config = dict(
    dataset='two synthetic voices taking turns or overlapping, over music, noise or silence',
    train_examples=26041,
    input='log_mel',
    spec_augment=False,
    win_length=512,
    arch='dit',
    objective='epsilon',
    cond_dim=128,
    learning_rate=0.0016,
    batch_size=128,
    final_lr_fraction=0,
)
Rows from block 4 of a small class-conditioned spectrogram diffusion model, named by matrix and row number. Rows with one number belong to one neuron. Each number is 500 + 40 x the weight over its row's rms, rounded and kept within 0 to 999. All counts start at 0. Numbers have three digits each.
After each neuron's rows are labels from the 100 clips, of 14976 (inputs lightly noised), where the neuron reaches its highest value: "peak on" is the class under the peak; "strongest on" is what is common among them. Only what is clearly more common there than usual is listed. The data: two synthetic voices taking turns or overlapping, over music, noise or silence.
# fc1: MLP up (model.blocks.4.mlp.fc1.weight, 640x160), inputs 80-159
# fc2: MLP down (model.blocks.4.mlp.fc2.weight, 160x640, transposed), outputs 80-159

fc1.421:401409526613446520536495490485518482514455486490511487450506437549502584552515481576559551535520583514453517493465548480518487502507483479457410548541557492479497501565492494546489450429483476485537498463500509473484517436451522497455476499
fc2.421:576530482627597538486499493548487528519480468505500500497518432478508604412500479486558451519537426510491493529461523463473536480531568459440434472461485521500486501565562464508466524419474443458485548531490490517437502433570436488545498513
peak on: low voice
strongest on: background: none

fc1.598:514482478469594452524453545403524492528571473440454463492499580524472548475503478511515551512530505549482527524503517467511484481480410502498475515511479435527564490456494483507459500463467497519524477524504475491527478494480456496516435453
fc2.598:517492453436496573549417507537466497440482486472494486489502432440510468506477552529511530518555493481449446511485484496554575474490566581520452598497508528532505592563473491515399522505488500455568531476478446548507435487526507471465474485
peak on: low voice; child-like voice
strongest on: low voice; background: everyday noise; first voice: low voice

fc1.31:505497517508520482514539466516492542482482518529476505414435537512543522560499514428539519458424554538459518493631394407484508486496503498497501492515498479534498475584482481576469501544474467579489456500434523506446526494488472470495474520
fc2.31:531487474489470513495534483514496471492533471476545500518537558523531507417482475602520539546424460547521482515616397398516523486521480492494529480504484457491521512587504455554470521486510426504466453498588535464500489443563503534504474481
peak on: low voice
strongest on: low voice; first voice: low voice

fc1.349:466459490472439423545531498503560543480457505475432577526467576471473547527526492464635533511615507523532520523519526512465482482498519529513567504518483475507523504544512441546553470502508559540514464533499473552498415503470517530497479545
fc2.349:583551503406548545511569470493496459463521490500476417457471531502533512469486503555538515503555561481491483490463526471489534478492458509478558438505526534477502530460521528522549529440534529506461520445535515461467516395534550464546520491
peak on: child-like voice
strongest on: child-like voice; first voice: child-like voice

fc1.511:564444428470530502551452532515439444531433473510503493498606486541542441507483531492496479552487495508525521523485481525516498539498552552506529481470517476578528511488482471470462531479465467410510456579475495412504455492483461529468451481
fc2.511:462578451554483524414537441485516546468599504490481564495497512509500478493521536521521531489493521483540409482506484524528469418466519462464487496495495445652535502504522490505536486580516584516563477502504472552558498479431540530509495456
peak on: deep voice
strongest on: deep voice; background: none; first voice: deep voice

fc1.29:456531597390504455468499473510520499516452446448488475520454536534446563520519507526536468534510473507510622515531526527480525514483450483463507473540543494432453497509430465504485511519538496535498442465454542430524439507519412470506455479
fc2.29:456570496457508486479527503438532504451600536502508447535543551518468547500531501473476466547515569481482479550533444509546435489445568538396564442528412459552564608488548499501497530527458414516467502540516488528481468512466471538501549516
peak on: child-like voice
strongest on: child-like voice; first voice: child-like voice; background: none

fc1.317:458567492521579510435522480558420464475578527525534441438524406471519487508494505525533502541498498524481499566491480530463476578516441500566482545463510549523514492454499413600508507443486507489491501489493514508433452597430478542486464497
fc2.317:534593553583532520505485480487461513580566511494496409464526491494488494527490479532493540501494453501490533529478524517479450528526501604489513530505458533514481508506582579434505405440529552496464453484509473455461595535492474478523503559
peak on: no speech
strongest on: music; second voice: none

fc1.341:550504499544615455566505514476500482520485481486519441449548428462496498522487483558525544463507472482458457458527553531477506463531447524495568449499495508453442480467514474514537482576560577493459483515483509488502483568498550558510567553
fc2.341:454489514533414542386521522449578450400503553547465580494495488488487570544517507540501537512497506474480536490493512482453475499521548537502571477509490498448549475468530508520550510531542524490575459594466548542491520455484445533467438511
peak on: deep voice
strongest on: background: none

fc1.346:504516427533508510488490462525485451436451562542510399494520485439540471495437508474503475457511509529476446450535497534474552492445490609327544533455499474558507607503499571483517596447537484481526447514498495448458472499543506489450472515
fc2.346:522449590542472545457399461518528510493525535485466540510451532444547517521472511472504492496517494472520550543512492496469573523450497529500536577458482496494540447481460473486478427540483413511464500496503506486538450502463483468534487491
peak on: deep voice
strongest on: background: none

fc1.433:513448525526569462519498458537389448529464441503517484478566522532552430544478487511497481559517474522499489490490533512440496553494472484523479474518472511495486492523481490463547545560504443507542494543465546471417439502526463591422476473
fc2.433:532529536422540494453495503522465464547433485472474532524549450510460598509501499457458469512535530546510532551507459476428471406507495552492439504490430461501440489551587492555459564458479449488494525521495506470494509579506437541504516486
peak on: low voice
strongest on: low voice; first voice: low voice

fc1.88:570571517464496517525534469510476460476623501495526468497511465484498447508476516529498519510478509550489509503491482520485513489565535524510486441521388476494634557485524516471566535438513492471435482455449516436501473543460464533483500458
fc2.88:414481512529518485498504501481541491500449519534532530490593490476472500515549539514514487539531515501525462481517505481647507465578479565541510539564578472461452401490427506520533502520490508497517519542457496558543530521501516532492525477
peak on: no speech
strongest on: music; mains hum

fc1.486:488495538491522556458535558494488508460503542625490515482515449493468459491600483511539485503495503463532510444441568489487491508485474509485501493476486463478521476553519538575505477533491529478457481505427622482459521512558448509436530516
fc2.486:518468482478481476507526489478539482560524535517530539478503468460403497559412527485508498476506483504447497569458568453529516494506504522527531457483530444443519513602477478492474514533554511509486504498528610447509569518444551520558452476
peak on: child-like voice
strongest on: child-like voice; first voice: child-like voice

fc1.394:544537516436455527480528481545494527490448512471515543472507500553473438465460508550492512515509463541513512517475496531494421542527497598378555434513651488465455499482466470518502494507537465426509469535498533500458462493543512453445465455
fc2.394:439461411374515537532389453527493504408533457511485456547511517507431582520500458491506484549499509511482530467533438474527485503511444550407600424477381488509499551495521483422471547497487459519425456489542482477440502481471495545497461498
peak on: low voice
strongest on: background: none

fc1.554:386488513473577488536515454549533500468513567528495514467524448475495523540463556455515459546520529510512472515512483523511517581505519546453558434528564462515566509512482443449435522489487452523462449513460467516507486506451490405454451459
fc2.554:502497505465436523506523449479495512502510444522504381516538496508493486530536496497504536531495527490468574512517492505553490537424498510461466531494434506556442515523539504495432466483478516486492486507479468496504507499481506480482517512
peak on: deep voice; low voice
strongest on: background: none; deep voice; first voice: deep voice

fc1.192:451563440509418494552592448581553504466528538490518522492548454488561497476507549504487511572528545520515487546477499547504574547440558488431523538505491515487507489545534507493529615520558567487502442571458412517479488547527505486448520517
fc2.192:474455498459602499420594504481498453568462444454499530448479478509557471492460471490509470516528490502474524483508484509490446580514476418382506574520436514489512526476537549485584380486444497530474469416451475451522511483561561462498538538
peak on: deep voice
strongest on: deep voice; first voice: deep voice

fc1.494:518579546429498503398400514557510442469529512480524558522483467515477456575492598572480497477523459487521535597414473528444498538474543529491458558464492505497515502487549453449447456459479545455525532481521516470507459465485514546488506477
fc2.494:490427536377444418481346499511576504447490527449487625488474531466520510511472545571542487453464432514480474551571495495442520548462595586543498493490537487530442504527434515544510492495547470499480468499544553517520466537495506504452431507
peak on: child-like voice; high voice
strongest on: background: none

fc1.389:567469472571461566520503496512536425537369514479497588547553520520462568459480524520487467525550503510522533500521437477525552577490540495488481500530442525439438464575499473470499428474523458470493422519479531472473476479497500401433448534
fc2.389:469504525576582451460491486539467547465555507478459457437492485505471543490508505483571506470470494483463381513490498473505594561569522473449512484487589497505560478507588551528539540472562558535534518398465575498527544488543497481484474486
peak on: child-like voice
strongest on: child-like voice; first voice: child-like voice; background: none

fc1.30:480400527542423430485454457541507502494434502461472556522519521504573448519448524494480541548512494486517549477505501558512492440458513542445432539521524469505438562495581495498450449498531429491527444520449445437486509444505588424449481460
fc2.30:607510460499438508290518506509482547452513512522495522527490525503440543518538514512523513485477528500561468455486464479475416505520490481548460398502456493508571427503450480539509531505490498510444459492489538470456512457497461503503504524
peak on: child-like voice
strongest on: child-like voice; first voice: child-like voice; background: none

fc1.526:477516471595550462442473496516494474434468542534533505488421503557557524519493549513500546452466473490524484516520530556458537540502539498496447472516556455409492609455506525462521518545485513567445564560478514514448437516530477530504531503
fc2.526:540530552501478509571506516500573532501514496509518529494444531465517571536461467466485492509430516517447490487515484545422570498405429486555430462506451531556511496508517504528530528508510507463497444501510423480570559490548532551515467482
peak on: low voice
strongest on: background: none

fc1.52:611464500473557465538453480534519479503501483547503442475490485457533532548442512560531535501499554509474492483477454551485493517472506501447567479521465501394496454580531494536578513477529496612517535504492469531471442560462549522508484527
fc2.52:452568488465464510464478474503530450541502546481540513487473530521486487492498486514530475489482508508472575484474484473616529572521552500459548444530516536610512623500488531489592484452500520442471495483466481481465517531566529480524558526
peak on: child-like voice
strongest on: child-like voice; first voice: child-like voice

fc1.212:563402439501510495532442529521535469457571526486483546475584496561507466494480568479532543558513540507491508525509480534492482489481455529489536551467507483556591532436550545479535530498501526496460539621524557421460478489491494538460472417
fc2.212:519551534541496483478474445470498519505479489541505488569550498499499485511468506506504506454498467493538542467484503483542455469538527462368544521469460478545502459579487425529451449467501473498527493462494533528574464547473504503459467516
peak on: no speech
strongest on: mains hum

fc1.393:542494502459419486432539423506484457533472448473503460447571431514496513511502543536509467478492501506503556480491485535474462557474496506556498607542523533575597424525483537463487502535529502436485479512461493446470467511490444483481493472
fc2.393:505516521484551495590486465532507492526576512439485510519567484522550468502506483470514506419512496506498404512498454518509496524464445498528489611521470469502337370515513476502545492479531498453532495427480474530511491530463488508529506488
peak on: no speech
strongest on: background: everyday noise; clock ticking; second voice: none

fc1.382:564523464433489396558437563743632580496503583520547454497584483511510525526466505533518468496510496515490552499510520507481475512514466585463369469370504521440544506540497488521491527496493499515539517516495541542468478509553512488480484540
fc2.382:495494517473536592502488559283668425518484575507537549467588493466450525520496513503490520514491504500514503494495506505491499499511506535465272410677522504517484495496488492530470483470458499512530487499493487488489523516511455519469527480
peak on: no speech
strongest on: background: everyday noise; second voice: none; crickets; typing

fc1.439:459465450426485413647455381519536459479494437466447534404488481514491548466489505520541471540442462498473547491470491556471514551476505518504555463535657501403457475494527458490511540510530548522583483517524537550516482534480517592489547496
fc2.439:444500551421541522320435435430490488501515477458513474487460511510484443523472496423529540502475506535497499497519471540441577492448517559566499534491455471538506504527419541493431530517459494429496460561492463513547410513487500460480482456
peak on: no speech
strongest on: music

fc1.73:542484466455505477545452638560529508447535474446478460468505499472470474496445477515498496474538478502469572480490492499466450518535536544507501574667504595507577492536476450557549525491552564505578520513496543506482464536538485529463491523
fc2.73:512500491498518489496539692438502537407459368426400517618418575573574507480456476470498498494509493535521500488496514494522519496528446474486539517288507341449513514462501522505550501488491517497492497538522470465485521512493524479510483479
peak on: no speech
strongest on: background: everyday noise; crickets

fc1.332:571455520573464441526491495511519513456530492556547452466573508500533444522466483550462401563471500488523513448514497541521511460472456503500463519502471490544550437455526557507466541490466480568508498532425478471474464512494547508406556515
fc2.332:475513484516522600505480491507496492456521441494488519553492555541444417495512473460525457508469459479450494455516497519646571468527568441444419536470492522464484548512449414421513477531493493427479493456528495427482525521559530490493475543
peak on: child-like voice
strongest on: child-like voice; first voice: child-like voice

fc1.61:518653441484664497384451479520450535565577504481525457416506492506465522483520499527461492495499525534517485460465484554507498449505516549535525489488503469530550492521501515474469538488535558463540466531465498502490445474497592487500414484
fc2.61:464405520464388443606405504496549537558442506482512464477493529508488547539490485460493488537537486514489517544502460546591495462503527641553563441532523529495478517504516479461452488490500500462502490453546487457502447522518488524504441506
peak on: no speech
strongest on: music

fc1.120:420486434527532523462516513484555476461513507505570531490481417531503609465511517512553536498529507540446485445441501470504462500534527529458481593467484517488510486545451470611483586520513488479487454506551493467487471495493591520491452476
fc2.120:548519611553480527573532571565495530585459539507481494476524451536478581498484488505533442494492481499525542531487508468559427528557458582494514609532545491561467546540542535545490456479513433526477520492384498442512544483512503455475496527
peak on: low voice
strongest on: first voice: low voice

fc1.198:509533487532423545444499526467532565463582484532524497458534468514541587544551510546541509552558508520478469425505452483447487497494538506511530422514484505525488485515440465561482477442532495464525513519528465486504402465469457491467495496
fc2.198:485513486545530446523458530502511381486496518501472504527579479501480562564535487532494521574498571496512523493506523519431442514511478476528533436486506459536513488506497538515532539543524499524406441515511527576558483571482467545525500525
peak on: child-like voice; high voice
strongest on: first voice: child-like voice

fc1.551:484548485469549542465445512504517544535623477528522465456415435520549456506504532484505568528572517478501554485499485536495510451523477513594537432530462477508542531476489463549550567514524630528545456509456484440466473586485480516490493444
fc2.551:513468511446478415582449541512511431582397534530528513537440493520521511485464479523477455514488539510503488512496520480559454431501534595580510381476459523460385536496475494470581430516553492417506536468530478517439465509590467508497539503
peak on: no speech
strongest on: music

fc1.193:496529488471516496477492469496542486499516477517420494388521540487517514530461538516471443477457530601492491536425552575498519506498510503489474536506477465506507482480498470452492545518456455575531469493441505547414502506452508452469539532
fc2.193:521490475476499504557462501500470538471483522471595486463448536493472523425509468479466473533449470574476544474452607575525517497520497524484469557516506460505485518495522504472497482547498469574495441520516514492550461510553539545485443453
peak on: child-like voice
strongest on: first voice: child-like voice

fc1.82:492504602455478436570444479505505572519477557507492538548417482471560471511527551496512486517523485556454514512463515513440511527458549598496519449524504487499555502528447431572567570509484507508539504508474481528567522523483507468558482578
fc2.82:499512375549506531478524440539538545554515501455509438457442467504540504511532512479475496549504591519463442502432506485469552510491443618492506362441487497518450517529556480568493449507435523557475440486455548507446462514523539474507539512
peak on: child-like voice
strongest on: child-like voice; first voice: child-like voice

fc1.466:528538533491500426555423477498463428492499530554514522480488468509485434441439475503469452556499534518472517493486470507488526553497612497326470516479472487460545530485515510511470387467550504464525502540433519516485529483513406499471459500
fc2.466:469438516493536535522437430526506475444544491482495483514517522547455481494505434490461520462485517486472503512521488469401456456430372493348454469465532494504447510514455494478453567485503464515500501448509464491526506496528432421462470516
peak on: child-like voice
strongest on: child-like voice; first voice: child-like voice; background: none

fc1.251:488487517510470459511489513534468535509503558563493604486559445491437490543431570571470522490505474567573515489501385508468503487473472522462516468544447456493520503491476488601526488510525497511534494503538548553473529487491472478522597583
fc2.251:552481460501517500461520492515505490476520471505519434510475502518447493468555452438417644549500550530452524512487412509516553474502521483440552441466527535521477476584473427521452475575520493513526472489444520464526443482555550465423576469
peak on: child-like voice
strongest on: child-like voice; first voice: child-like voice

fc1.328:539483539533432475520581498527507451493520552547563481440530515490472431472461456446397515536541502538484531522445402413516516524513509402486507533479529461549461478441555475476503506474485447505496453474473479477444494534534480486451473512
fc2.328:503489449531568447440565486498486509464461495518510507476502517497482439526521551518439487467563497503466514494457466408570556518525490351487506543527455511419564484444539538480504486488445505487504536501532514592551478537496538439476543502
peak on: high voice
strongest on: high voice; first voice: high voice

fc1.358:424493505554485510518572496468575468440538522526494439489495530428470498481528609470515457521518542528443517512492527527472494560460553511559460492496461475512554562485434506514489496532454539546492421544559431495530430480496517532506569487
fc2.358:523552479507450512426487454507506433471500466498546503495522566514475432536478452573488470491525503508542562465491524466462528585444453588484483524498559491437443508501525460518432566507515530518534446470417466460484502430527504467503536475
peak on: low voice
strongest on: low voice; first voice: low voice

fc1.274:500461516506449568574506475457539461464464618554504519533472444487543489585485513484549458528553495542449426478493542537436510534527436475690469499554478536530537524479467525517544500478509504495484529510462564570503493520425497516536529524
fc2.274:517566512529506410401521523504505601502500537533515417454494544512539478486533563502466518569511530540491567505477496537435503509437583402648472531496516529463411525553557524514518519490474527492515488510525418438477494477472511491507525549
peak on: no speech
strongest on: music

fc1.244:493481431496501562470545513465510506510411535487492490513520519522458431551482528512574529491518559503556458518537513563473473509419518482505444460507453501506591492547482534500549519463602573461567506600490533514470482464525529493540471497
fc2.244:449535608463449449497492468498482516534570494463474497461462480490622379522448490468447513532550502508515583560438545523513443519471471490541443446501541554472441507471482486551528444489551513507519483421548447444526498509536497457524530485
peak on: child-like voice
strongest on: child-like voice; first voice: child-like voice; background: none

fc1.624:536436453572511472486526439505535464504529576555513465499474483503516514533509563503527521543527543512485511541512474544433535411439481501501498530500505531525550542522595439511479504449484589476542500557466536483452512565511525511487484463
fc2.624:406489556480511469484541497487502548505567496507491515522573547515482481492504537488485467516503558498486515502525503484504356505474499502448600432509536479538435522494600454485477485512497423506481495486536484515490446467476525514498562481
peak on: low voice
strongest on: background: none

fc1.307:496515510472441476502521457576482493577513521491496482491508607561557501453543454534424480529474432508591495504627424505478511490489487502514494520558489554496521466387480537506446486493527580516538488512434459527458487549494575436438502469
fc2.307:500500504497514519500534481474518519452485454498569484515446610555527541578474526456438479491467549479442524499587407483471517466517512484512477524490503499528508508397505544497504508507448634528513489506551484457508444583481494547538494543
peak on: high voice
strongest on: high voice; first voice: high voice

fc1.256:484419530434410531483609443514454484517556520500542477518508474449521477507486522501526433486448548541552541432440430469450492467493420463517532492530517496546455534497496555510531590545513527492480467469525497498512496551543517582539504495
fc2.256:506534469507546396425560476439483460508415476526482522546501562479454528478523563469495453531499503500517383535471489448445484464447560419551548440479503532481563479496466484567515485537514504526514468538495572507503474544457518494491487491
peak on: high voice
strongest on: high voice; first voice: high voice; background: none

fc1.491:606533578425455531482484527526492478526552519516463516537585544548510526511496536521536486505534520499520508534486522531472509400494451451609513519521363474538518597506459528534528458504541495440468476470509501479468482506561521539474490565
fc2.491:454484432416523441428466585470496515454485493513485508490570478480492531539473516501529426491509520495469485509462534498633512436567531434561545527508645514504506460486461493498521520511541476430523535525518494482572485467472529471493484507
peak on: no speech
strongest on: music

fc1.262:452464437566450512474507451558514472457534532536502512459547449506599446503467549517479482578506519518482536479468471509477542491491519600454525506521469494486526535466506446520489482477477489482492450518440459462467481533491476514426418493
fc2.262:449494514467479428387551482481500521442609493490484473501482494526471510504516513519502491497477519474512526500520481477532345554447589444481502533516373499591551535475493417500491540510499430484495536530487499534508475481492487563510525489
peak on: deep voice
strongest on: deep voice; background: none; first voice: deep voice

fc1.484:418553417553533491603537515489450430512524570583485458472583432475575495518445524512488456496471511551476508484486505524511530540467537446534544533464533503549535485493471448486517476492577511469497468519464512478494460515519480523435506453
fc2.484:448517574490570537500489522429485519532535554492499521458531554520550506505461501486493491463502493512459472525499505521493575461429371378511556569563488495494506575453495519519551438491490466492520494537471472485539496555553490453474483570
peak on: deep voice
strongest on: deep voice; first voice: deep voice

fc1.432:511531516493548507503412527548438480456491489541474486474452516562498445510551519501554515524504519537542522493501480511448533519490553424479480473459483495484540448488526494471510581452524560447557515492489500470413496492554475497551532485
fc2.432:513459404503457568520435491427500504491477527483518534509421467527561458510481508509495549544502507543492421553488537481518530494507477442462495568529546509558435507474496494487495466422466497566496506494514471514538470477428482541464502502
peak on: child-like voice
strongest on: child-like voice; first voice: child-like voice

fc1.534:499538479522557493495484487483553578482503460509516476472519485496543511507507482541508474549543534478617522443455508476485516482500450520557539541547542504491449463493516480460490422556539484567465477494427522477483543473493535492464485517
fc2.534:509500529499461471480518457477497496510487475497499482485510510437508477486493510463479519514525480456409453529454496500479527480538559538612548588461486499529529510519464509468467609500475492571514492493512549391499456442526444477514503494
peak on: high voice
strongest on: high voice; first voice: high voice

fc1.368:515488523463542479498482487556505491541509522481590472461520531489506471450475463464414565513543527500531523554446438469439489526478497485499540569474487541482516455481495514535507518541515397494464529519491569488469464521518418592475494515
fc2.368:492502470510500511498477480476456520497489463503424516482538542464472495548493513534430535488476471545459497477484408414462483486462428468484515534546520472500532504470455458511556473443502403477569506522506462544526578538473405462521527472
peak on: high voice
strongest on: high voice; first voice: high voice

fc1.420:437484451536564466567449487478591473530439446500497591498528507524544501508513507480478509504542491488528536402478512520507442531524553607467555437544425473478546480555491495444520526517517512475487450511423510481488463522445454517441479441
fc2.420:594549568559419529458406499524488498499616497480495432462478524487498441480471460535500500471493498491537463507501515495550440552557387627497555470495582540486390508541508597454493499489480513548461471483490500487510544515486470463485535542
peak on: low voice
strongest on: first voice: low voice

fc1.418:491475495484492527526505481432508540521500489552479493464493521533576485536440514476528560475462524593470492444571456349483478563479495513503415515543496487493507542548488490553513490597492506582474493555447575517469508521485446448477478482
fc2.418:463558491463511496487491500524463582437544531415532491464504541477517471479526488559530534516471456588516520498592402403452473516461512539530485505455518473526539487555516479575472439556529499520454461456516599483554554509523510548474489535
peak on: no speech
strongest on: background: everyday noise

fc1.64:475452465524486513466434473622473539532492436467511511486603520576545456497496490489473495571536459534548437501530499507472430564439518527460547581491547521515485466520484461543416479541518459473510453528484518463495489527483484514458481529
fc2.64:484527470519481521476514479496496579537552535511518496507443519545522489510498494494498514448485495521502444518486490496423493535435542376539484567475503494507521553479410486526421514495478513472496473608477438485484538500461491465462508457
peak on: low voice; deep voice
strongest on: background: none

fc1.489:475533468518574463474491463514463476484503470531458514467499512507500462551524551526499459525555508549465483359533506492485497475518443507476513499493474500501522497518497451550507498454521489576554417548543484526407518514547433620491515500
fc2.489:506464588506460468580488498507515496484514504523555473487496480454515479499503468540551500464537490513518519543510495497544510451515522467483467476517493541498471512560509485520445479500540463533475398501544458513532490434384510492518514505
peak on: no speech
strongest on: music

fc1.514:470420521490537443555505489524561485545471483488516508517497452503501487461529550518538532508476471524443492474520518493524482413521432530520510618483537481554515490419410537538542480474517492523551454569481602518475436467546515411436458495
fc2.514:505514446521530499448561529533512489523497552525489515466528566461491499525423432491509507517470564477496542492532512486569438414535590522504540620524454507526496486412578607457528507516461514522451514509513540523550510496465539579586471511
peak on: high voice
strongest on: high voice; first voice: high voice

fc1.69:553607495489479438476522528530507511458516549471536451511501512457541508550513505507491561518506503533528527475407478493446415498484559483526553390500537452505566584424491529554505527513596537540494448524519471513479465540509552533475451488
fc2.69:467378477498521588497477495504522529461551523522504514487468468429482610468477487535462513494526498501517498503441525473576476536394373500450492505473476503481501475456499516479491464479470521516490470464450493527500506535467527527478514542
peak on: no speech
strongest on: music

fc1.453:604639525563479441495565481580492513537573549493519575457530477554515355456494522565465497528512478516505493480461551489500481542497580531478547544492440520451519484477458474499539549487492492498457471445488501523453497518534508514477399488
fc2.453:437472532541511576526530503457512483531492507462529386527587543502488399542492508535501481527526566469452500495467524486531480540539368531463540519505577477490410499491527537478589492576506555516536474520504465535504539513509521523506481445
peak on: no speech
strongest on: music

fc1.324:521588495483501511486536457531531515519591591502495465476429489487542470498468549499490448545537513514496456515494498536466559551431517470538557442506366510642587529528519468521473565543549557489494468540497499526441488572536453467474457489
fc2.324:512424531513409514513550472447551536506475555570495516486522567500496592506501538519542458500499585509504560442551514451563538494498491471497556475493569425613489447456506474489506490561416448530441557500493491495461464461478557495487534528
peak on: no speech
strongest on: music; second voice: none